config.yaml
dataset: "rendered solids tumbling over patterned floors"
train_examples: 97500
encoder_arch: "caformer"
encoder_norm: "layernorm"
encoder_layer_scale_init: 0.1
encoder_patch_size: [4, 4]
decoder_attention: false
residual_init: "none"
steps: 5600
Rows from block 7 of the encoder of a small image VAE, named by matrix and row number. Rows with one number belong to one neuron. Each number is 128 + 24 x the weight over its row's rms, rounded and kept within 0 to 255. All counts start at 0. Numbers have three digits each.
After each neuron's rows are labels from the 100 images, of 14976, where the neuron reaches its largest size: "strongest on" is what is common among them. Only what is clearly more common there than usual is listed. The data: rendered solids tumbling over patterned floors. In brackets: how many of the 100, against the usual share in percent.
# gate: MLP gate (encoder.blocks.7.mlp.gate.weight, 96x48), inputs 0-47
# fc1: MLP up (encoder.blocks.7.mlp.fc1.weight, 96x48), inputs 0-47
# fc2: MLP down (encoder.blocks.7.mlp.fc2.weight, 48x96, transposed), outputs 0-47

gate.40:132116148093122133143094106117086107113113087140139096159119120100111159086141098103122133122077106101118126134093093136125131117093084143091137
fc1.40:115120075107124115143135079127127077105128110126149156114167117091088138149092157151117122112140137097092103108098150150134101115122122155107148
fc2.40:139119141058111116148129078102099107124115103162148119160162123125135174121140136157123122122108174116126115138102131145120133128125091175116164
strongest on: count: four (50 vs 23.2); yellow object (40 vs 18.5); spring (26 vs 9.5)

gate.0:114119114135122116141103122129144086143125167175108066107121129141105114116112091078160111149109106148082101104138086122112133131122124157133098
fc1.0:106131114119130129137120092135136119115111130178156077142119134131132122117125094091177141135119164145122113135097083066116119171094103115147136
fc2.0:132105142140134130131134138109106152112149124080088157104127118143147140109128144161065132118122109116142140120169179187111145137141170154110138
strongest on: teal object (42 vs 19.2)

gate.18:154101129114124100107169108125086130091107110121134148104142099123137100119122076148164093128132151186127125154125085089131111145119153107138113
fc1.18:090137120146113079127134097104121117107106096151099112104158160121109099111079124143122087108113144145122107090089122090102108147128108104099131
fc2.18:118137128139146171149090141172159147177166128136124120136116168147128157151110160096115161109156138086119138081129151152137127107146102139116148
strongest on: cube frame (31 vs 9.8); spring (25 vs 9.5)

gate.87:114113151135113105146110092121133123145103124140084137100124091179122117149098143112136150109131132135098186090107164177113165113157110133115119
fc1.87:177157116138144074116142173110120105107123172123124142141176145093146138090122098125135134155112080134147123156148104116135109127109133155142097
fc2.87:143148128116156137113146142128107108139137129112164136148145160098149140161144134108147107135123136101143060167137078075147098080123121108131125
strongest on: teal object (43 vs 19.2); spring (35 vs 9.5)

gate.69:144157111138128153116164144132106102101120122129136175109143102114131139120131178204107150131123095121113094126131137150125143077133117149086106
fc1.69:178142140135121123124115134153122158155158142163144101119134131137150127125140164142162134165174145093129111128131156193167134134094129095160139
fc2.69:130140120155151152131173132134105089098120133145117150110149119131147147109142180196099162118114125129118071144146146141112142109126125145083115
strongest on: cube frame (30 vs 9.8); spring (27 vs 9.5)

gate.52:150129096122101127074116108120119107135115129121105118146123141119111138122112085078115106130115082133085137125146122110091105069118110072144141
fc1.52:149162124155149124154161133154148146102110161137155127130122174142142144144155141156097132151136094161129138102142175140137131057151124103120147
fc2.52:137151092147157119153167129174118132114114158139163135131147163152151145177155122124091111131132106141104091109135135105126117073147109087106138
strongest on: cube frame (33 vs 9.8); spring (29 vs 9.5)

gate.45:141106147119146123143103150144093120111146085121132145086142161127147145115146114141214140113153131126180124123130126172130139139104127118085129
fc1.45:121147102174143134122141106118142152174102135107103122125092155137142098160120189127157119121155135102140142116144192138145128120157127162130160
fc2.45:178140133154133111109125128126140107118135088113124138039106144145145169107147149119156104142153104137143123076115110104140115145102134118121151
strongest on: cube frame (35 vs 9.8); spring (29 vs 9.5)

gate.95:127118126095124104113129146153154092170158114090119095101138153099126090111150166115153161103121153130134134118156135143136079089096121134101161
fc1.95:149116135087169138104167142134090146145120123103118102127159096158129127124149134093122127169148145171134097101120086144110149097110162117086131
fc2.95:099154131155108134160131101076111148114092151168114166148120109148137165159100093133102113155124123142111152137101110115122171140158110125150097
strongest on: cube frame (27 vs 9.8)

gate.28:158093123095137149120179100141136139131160124125148107130131108125142081137142149151148093132142093070095146102133110144107173143124100137147097
fc1.28:133134150118142148135167134131172136110149139116139121170129125139151108150150160121158110128146074067110145118171136143115173168140109138161111
fc2.28:121167138168128124154110172147121112142119148143120140142128140143139177109119135108141154147111181173167118161120149112145094145131175136096155
strongest on: green object (62 vs 18.4); its colour: green (37 vs 8.1); spring (26 vs 9.5)

gate.17:134122097136080155093123101085118176145124120118150162113092134133144150134113158136108105153134088153113115174118100130129166120078128123107125
fc1.17:129127109110152118159135125092122176151107120132138152144067115127149113161131103166099130109140107130124118124137092159114112155064133101167118
fc2.17:153107100128158108145152122112148172148114133132114141152044113122134137118130115150109142126121114145150132095123124145103115163055140129154111
strongest on: spring (34 vs 9.5); star block (25 vs 10)

gate.79:161174106114117141142152137166149166079147141129163111109133167116142137100160081160113146115106124161123096114125122162137114087122117105136134
fc1.79:168141119147072125095145133137155158084130145122179148102139151097095139079136099146116150107143149118159105146098122150115143129113137120098125
fc2.79:093094150144139126126124123081125077142104109100094117138107092140141119147098163110139110148141140115132167137145165091111130197125124135125129
strongest on: cube frame (31 vs 9.8); bumpy ball (26 vs 9.6); spring (25 vs 9.5)

gate.44:141135141173130115099156133096117136158152097120113164143130087128181124125147169147157156086133175129140147128134143119084089098129135126111128
fc1.44:136097100077136132149114119118146147122117139117157091120143159126094134111124111128096123170145071146122122122157135184181155129125117129168128
fc2.44:136104114084152124155121120120172144126102135146150116124151164132083141106108115119081128165126087115120114121136113159177188131146106124148140
strongest on: cube frame (27 vs 9.8); spring (26 vs 9.5)

gate.7:102116123128066136166154122109102110131119138121100107110093150131122112116148128136146129153118112093110159124133116079122104176194111107114145
fc1.7:089073148130101161099145098129179117100119150102108164139156135125131131126114110135103134102147166166135100150127127124147157111122129129185113
fc2.7:141107134135195122080099115169153111133129096126152127116168128130124109143095143135107115094120169148144087120145136140139138106069140141141132
strongest on: cube frame (27 vs 9.8)

gate.47:154150173142136152147094147126136172094141111160136115158119133119181133092153093133100123107134146141126121123129068075115136155116114120116121
fc1.47:094134096130137108128138094134131105148131131173149158088148089123133120156079195151121145110147142140103149112137149145093122106098101146113117
fc2.47:161141138108112152113150155137130129177154102090140150156145153143128152133169105102169110140137141104153106142112109087182131114156126115154159
strongest on: teal object (43 vs 19.2); spring (30 vs 9.5)

gate.71:073140101168142137110152126090158141132130103171178121105101176122126135086136158106115138165147128130149168143126116121122119146132131104130099
fc1.71:150144104135128109115114086118115146113095145072076119119150076137159111170100115133159117118143103104110118145110154160112118111119112169135117
fc2.71:124127113150156139145166152119139108170145095162165137128100170102114153083153125088117147120128154129155137110135114092113143115138108068143140
strongest on: yellow object (42 vs 18.5)

gate.15:149130168129119133185114123127144147087138084104125107143104103115184160084168123091148132157113142146155144151131121124106159126153117115138125
fc1.15:107116124147093096146144119147142143129135123088126144094173100151130074137114124099134102153152140103112134124108154158179131160157149126174146
fc2.15:114169144112071106169156137101131153134122087117131130106124097128152128116147129101125100179123171132146150155114141134104157153163129125143168
strongest on: cube frame (34 vs 9.8)

gate.20:126156072126135145149123132138138128114102115114124135089139149135146124142097116131114138175127116049128103136100134106082110171128125114175126
fc1.20:116128115138124150117110139105163116088112131127134131130117179137111124157113120142116147150128133049126086115112147081089092149135121148158095
fc2.20:135139127129119161118135144120164124117132128138146143147137177162143158175110137156133160174161150082146087125122135095089101148140145161159126
strongest on: red object (42 vs 18.7)

gate.6:151121082145136131122128099151124167157119114104155099117126138144116166169136091117109093156159157096141140123170145152138185145103129134122151
fc1.6:107155120145143124156150127145152121127159128123080158151145096126128091122104184173149157125116132172130130133077147114130143113169111102098122
fc2.6:097145123142142122165156120137137101135173102105063140154141100126140095111090147137158145126098128130137129118099158098120150107166100099093133
strongest on: green object (38 vs 18.4)

gate.21:157145134101141124136113137131123149179178158156161100130124120141140156097178106137120163169112158135117139171135110120125135181099110128132135
fc1.21:143097131156122141161153149153162166094135106126137102147114121140167147129129133140137090132119107155157083086122122085124152121192146120144112
fc2.21:132138125116115153120148118128127107108132177089113191074108115091101131163112155104175119118128137125135098104141117106144081111111119118101137
strongest on: count: four (50 vs 23.2); spring (29 vs 9.5); cube frame (29 vs 9.8)

gate.86:147109148137126138166125130103143123147133087157167081147109129132127171106150118073109141150109165088137117131131125100142137145115149179091137
fc1.86:124089120100098107126107107124187178142192131128171097131121157123110136162104145134125146125155128113126140144128136124135084106142098151106149
fc2.86:127117152099118130137119099089169131148149106157172101141127122142129176123116139104124160134118175088141125128136106093143095100131126185105148
strongest on: spring (33 vs 9.5)

gate.23:092059105085099127101089120130122126142104097130152141125121109142128139116111127097122108122135114084092085094103110118149100101137102111125110
fc1.23:126140110119141126123090081117153137121132121134128137134132120113171141128130108081127111126175190171112130120131154128069111124119142081168137
fc2.23:139124113113143112120098113148150100112120141141132143149119116082148120144102098087116091142152174162109139093139168107073120160121145080126140
strongest on: yellow object (45 vs 18.5)

gate.66:120103104106075140124130159123169122135131143099045098137116139133153121127118128143121136162130111099121173118125148137148130112146153115111075
fc1.66:136128168118134135141080144152143115119118139108149152119143084160128140127140206109101139150137122117124105131097150125105137132185104151139168
fc2.66:112111089148108136101197100112115136150131112131113140134125151112118139142118088141168125087097143137124131125160091126118133105070155102143094
strongest on: cube frame (27 vs 9.8)

gate.46:122138137137126113172146079135098109157129140120097135118127132151124130117122104106095090133119135084108097126062136089122163176142125104113150
fc1.46:115139106186146132151125165131132159108141086147133158165128158145147138127134104153165159156111149149150151157146117123129106198138136137130115
fc2.46:121105122093133121059093142101154134092104106123141104117132114100150111107110143154138140133091130142148156108175108167104089128096127131119102
strongest on: cube frame (40 vs 9.8); spring (29 vs 9.5)

gate.11:137139116128088151161109142148106086184135146099117133101140164133141095161134118145155164125163089108125170129155168144117145141133133141127160
fc1.11:128123150153156136104159116156162147097126134135136129108120111166123118131129171128082096145127169172101132129111119093138159117143134100186090
fc2.11:131110124143172131103165096131158154121119119146127132133113113151116115121110147100085083138099151140081105108092102087140147090124126102163096
strongest on: cube frame (27 vs 9.8)

gate.77:120139114084125139150100164155142158102126077124162098125113132167104152149120120151119138145118109163129131152139115092157148174118156103168152
fc1.77:106134084098113145140097158174161150127139072119147082155107096139098154126114108120140134111105115153130104143109098112156129151131126113094157
fc2.77:130109165152130118114149092095094104114132181124094166086153126119180119108144151139123132154157144105122164124143156118100108146124131166129106
strongest on: count: four (49 vs 23.2); red object (40 vs 18.7); cube frame (34 vs 9.8); spring (25 vs 9.5)

gate.57:141148097130136144170164106117103134100088120155133123115120165099125099143105110124121106156131133107138179082163111108179146123154144154103115
fc1.57:109112103142113109170149102111125127093077124132112112122107155100103091150104125103139115158128145110145166085151143106166134104163144161098107
fc2.57:158121096153108138170171130126124131107078120145129125134124161128140100146097123109122127165139173138144160102164131089155144132170151175127131
strongest on: yellow object (50 vs 18.5)

gate.83:112132098132166102110122118132152119144159147107099147125131115171179153136095108094107136176114147142104141134133165121188122128120126124164093
fc1.83:116125080113080107088108140128136124082143139085104133096122103118148142128102114161132154140083146118131118101149135117166102108102108138101088
fc2.83:142106134144115134167159132156134116067158124109117114123156130129119124086140128158117162121074141169156127146161119119098120159093132160091136
strongest on: teal object (47 vs 19.2)

gate.22:133106155077141124124094114143167094104137178145156142100143166131115129127117096121098154128112116178133094108123102083118152118134092143124130
fc1.22:161113120167130107134142119120127172135113087113109132164069142142168145111156156139135104147103111081107125138105139163160114143140094100114144
fc2.22:145149143115115154116122150150135067133136162134117126099172130122094107164090072095131138130141166153127135096146142093086137134130132154144133
strongest on: yellow object (69 vs 18.5)

gate.81:133133105138144111075138155132167137161149118135138147099114114139127166089139186148081109132105113144088147155122111123128093110152105092119111
fc1.81:135140176156151165152099164129111130133137129155111098162146105171133134130128121135123175122109136124139164115176163101117125146133140167079145
fc2.81:144141140117095134191124116110105127129112116123132143127158159125118103165138079094175126130162175114172112108134137109131168134141151151148155
strongest on: cube frame (26 vs 9.8)

gate.19:112130141130133100110143129130131097130094130143189101094148074122151119139102131135071134137164118134143144089122121167110132113093105110171144
fc1.19:097142132122124106115116116139120109133132140172091126149098122118119124136110092146112131108085151093095126114118065108158106169114099170092103
fc2.19:150124134123119147154133129129122151151160114105078166166113168139112135114128135097194128099122128105102104152120109064135109098150127136117121
strongest on: teal object (48 vs 19.2); blue object (45 vs 19.1); its colour: teal (25 vs 8.4)

gate.63:159132172126120142113152111143116096128167129148127087133110141095112105112123155133106125156119175137129130096120148157191142090103129082149141
fc1.63:158125154121100135166149109087110131140134073144154091133075115115119121142134167120142140087129150137110147103137141175141120112095137091135158
fc2.63:175128169129122162137162133156111093151153106146124113129106145101103099125118146109096125143119177122122133087109149122172153105108118087143162
strongest on: yellow object (38 vs 18.5)

gate.33:122127100154133125129138139122138094177132128135149074153131167091115137113126171145130149136127121174153184120158120132130125141136116163135187
fc1.33:128129154105136132128102117123145125122131147112103159098135129175148128134119092089137157108127106058126079135123188162132131124126113082137124
fc2.33:133157089134119118138150104092116081171117093134158097137112138085112132126145155136148128146112145153157170114117096088154123122133129156168156
strongest on: red object (51 vs 18.7); spring (26 vs 9.5)

gate.51:146129098138176118110134126157107148137112112164189146117152122116143124119100108105120141127132111108153129134156123133121129141061092135073166
fc1.51:101150132117129171122169134145138140077112108129146110107144138102127135116152125171134138154117140170135112134147107147155108087059136115170143
fc2.51:151106116145134097156109116123122105174130164099116146142117123136110130147112117092124111092143118116131147126114166091110142191143081159079126
strongest on: red object (39 vs 18.7); cube frame (26 vs 9.8)

gate.53:141151149153125127171142152162133140130157153114145144122146159142143091166146112191122126143125115153139155138103120127135158171105166156176126
fc1.53:138109133065132120117136098112130139094106109140154179104098177109157144128162165111144090119161140098130118091131111102120123109125141099141131
fc2.53:132168133150082102130121105136135127133131149088136142091144141156123098156170103166102118124094111125123151150105142105114178119092130126179110
strongest on: cube frame (28 vs 9.8)

gate.76:156147153143112126118135153134053158134158143154135135151132163134159124135150117128083100159135133121110137095167076146106112141108109123107152
fc1.76:106115137153140159148130138109159134134097112131107124137095096148100179121132147123098170169124142117158114172107111124116163120168159144094092
fc2.76:155135142150129124144156123158110124140163176140156147135168159123183106152159126137150094106124139133132143100177157118150108160103122135127173
strongest on: count: one (54 vs 25.8)